python train.py --model="spectrogram enhancement model" --dataset="struck, bounced, scraped and rolled objects made by modal synthesis" --train_examples=78125 --gain_aug_db=10 --n_mels=64 --hop_length=160 --input="log_mel" --win_length=400 --task="enhancement" --loss="mse" --arch="unet" --norm="batchnorm" --activation="silu" --pixel_unshuffle=2 --widths=[48, 96, 96, 96] --blocks_per_level=2 --block="sep" --attention=false --upsampling="pixel_shuffle" --init="lecun_normal" --residual_init="none" --optimizer="muon" --muon_scale="original" --lr=0.0092 --momentum=0.9 --nesterov=true --orthogonalizer="newton_schulz_5" --adamw_lr_other_params=0.00086 --grad_clip=5.0 --ema_decay=0.995 --steps=10000 --batch_size=64 --epochs=8.2 --lr_schedule="poly" --final_lr_fraction=0.1 --warmup_steps=200 --weight_decay=0.02 --adamw_weight_decay_other_params=0.05
Rows from block 11 of a small spectrogram enhancement model, named by matrix and row number. Rows with one number belong to one channel. Each number is 500 + 25 x the weight over its row's rms, rounded and kept within 0 to 999. All counts start at 0. Numbers have three digits each.
Before each channel's rows are labels from the 100 clips, of 14976, where the channel reaches its highest value: "responds to" is what is common among them. Only what is clearly more common there than usual is listed. The data: struck, bounced, scraped and rolled objects made by modal synthesis.
# convs1: first pointwise conv (model.decb.1.1.convs.1.weight, 96x96x1x1), inputs 0-95
# convs3: second pointwise conv (model.decb.1.1.convs.3.weight, 96x96x1x1, transposed), outputs 0-95

responds to: clipping; text has "clipped"
convs1.28:479476475506472539497438519499483500467513512486468493525484501489451503501480464481474460499531480511512509510468511488463475482483476450531513515524485512524500485533510510487578510512481524502488490466481504502514467511460513510545471461498476497513546517481531501439521528503504469520
convs3.28:511523478495468522496486503510503523483473511510519492513516542548455538525475493552484497487512474461514515490546504530526511467498481480403501511475488482541483504483457475547514481533485485512507486513496497528489466469473451493512452530479529494493474511502517509498518477507478503488

responds to: clamped rod
convs1.13:500518530530501493476491541517557489451499477491507467515494489483518495550506531503551498499512493475502461524486515474480529506523535484503475473501536521475489511497528554522511462487460520452479522498521499490498503467500535479485472489466498513467423483533472485497477488476496490461
convs3.13:517506501548538517521538464533451511482541528519500487544511473484515548476495504484458487509494512502506501504482484504527480472526487486523514486540537504471526503512481488509462513489524487525519477532483489488529498501490483487499451504439479518485465522479493535512474526452473431521

responds to: clipping; text has "clipped"; thin (high-pass); white noise
convs1.60:488502483510495495500501455519495409498506539495481510501498504494484524508521451493506499516482519564504526504498499484487514472505511521519506494493548502506461500556479475465400469502504491547514491500473477468504505501486505491517473459483516479501467497485477457522475496498476490521
convs3.60:536523441515512476490575513512498426504445465478508505463492521490475524519504489513477482479494477482513514462464516482522506524472528470508449491529494472523500461513539446491481480509488494470488536512514496490473488512537512519499494462465512490524484507498494500491533529508517510486

responds to: repeated hits; clipping; text has "clipped"
convs1.36:526494507486527533559505515509518528536428506482510479541454505511513469512463528487491501504457522529539465489491507480509471554509532493494500478502481553488472542500512486529485506503475523492462477507476514503527513502488516567528491500500501508506493518465495538455510496533477505485
convs3.36:466478491556516520484487537479552505519502508474508500473514498521494529499489472503453504497497528500520467486512502504488484539497515502548545533496518479466528472504503516479496478493446518523493503523497515510498468436500480512563529506469502446490520528516480465552511450481496497491

responds to: striker: soft; repeated hits
convs1.89:493500507563517461503485547501480518490512465480442525501527513476502512478538500480507524515516458501512524481484514473497527477503466488503526497541514489475501499527528527493544509497491522465474557534484492519501529498513493466515572540497516491506502487555515474525467526488520488464
convs3.89:495496522486465494481496452460457528542511466489507499482512541516525489502431490534505491525508520492503518471506498475502493531546505524521481514541509499478507523455521499511461485497526524463510496545519501541475498512539475508499442488437493471513485481479470526507498512510458478489

responds to: clamped rod; rolling
convs1.95:478489523504445484481491501531481522507475498498524486536519491459510503490499522521518496497498481506476500475506464497516497564515491499521443509473487436563481418511507516509551543503498503501495479541489493496521500501499503471508467469510531483475513463460514473471500505499513465479
convs3.95:434505556499484467514527520514535472511514554486487475520507497484462475466461538529489519509505475535498506511510485539512480512475532494476448491531478495431508496512516517482485487545495468493511488491500473486505494500489532469490505467479512504456496504489469554455483505532504504502

responds to: repeated hits; clipping; text has "clipped"
convs1.9:478544463518469482507476517499509482495522497517481510458487514485454534507486494523482491468520492497502474524496463547519461513511448501522541472522518517516481483493424557473537521511506515492522471510498447493496507506507521507488481537476503519510541529532509461493477528501548490502
convs3.9:503483496477490503487521486529444481492475501511500506544494497545503521457499494498562456527486493518492488495515519505487449517499504478515491449523508513488505528447466465506490486525496483434472514453524549480501507471470490487499465475502497497512525530459501497479522476533488452526

responds to: clamped rod
convs1.93:480492498510489515486485528487485515492507482501501536515513484485514529502502530483458452501480497464504522495530510537529504556529486515525466462502539526518473428479454504469453461446501520479494517533471489555521529519546517489502529515497493487530531517475529495483513496478498515501
convs3.93:462549471508535484432509510528539512492477467493484477489505493521483499513490508554527511519496455503496506495500503556503498528503470494460488496477477464522478535510535493534481451514483529506432487508502469506533506524505466490486544558483502496497475496475526507470511512475515504503

responds to: repeated hits; clipping; text has "clipped"
convs1.65:500489489584455489500482503473483528464500517534490507489504505500452506517488509454464461498456508494485502449463491500484485526519456479518477503504490520506489525481521492471487475477491530488469516495477470502505462478490520488470458513468515485489432489522498492496477506443530465487
convs3.65:470496512468485477531504491468527512498554501460475494479493539479508509475515441490490501501477447473509506479533498544485509507465516522494459516505462499504446435485509504485521559488483488491502503500497491508471454482497468493485477485486519477530530521481546467513498542539503511500

responds to: clamped rod
convs1.84:505486525489491524469487510539476528545452475501485513504498520509501536509485493506492472450486508547518550487512508500503508509509460467494499495504545483503514452501518436489513493516492554470556499498476484544504489503487487496521499485532470538510547496567506479473497493476489477534
convs3.84:485466517477470472490511511451551555475491465508480525506496505491509463507447472531505503518490474490542504494458499537468503504516476451470494477521481476495511477484504532509514503540488516534490499452516490494490499506495537497485543510488477506446535552496518506495511557468471484500

responds to: clipping; text has "clipped"; text has "noise"; thin (high-pass)
convs1.92:543512523509510519466516454468460470443530532481528513497515480474496516525486526481481484486507514491448506508513523467491515501526501524510429498501447514488484480519566484467466507480501512502530476477496479461527530501501520481477488480532502479504473454471498507487520537499488485471
convs3.92:533481473506491527510514524530477487540480472505495537502511518502533447479481493522474527492456451545489492494455500501473525500484519524467442484461487536446499491526492461515470505486521483509468510494507461519471538451487468481504519513485502485514490469519499530511468474491523472528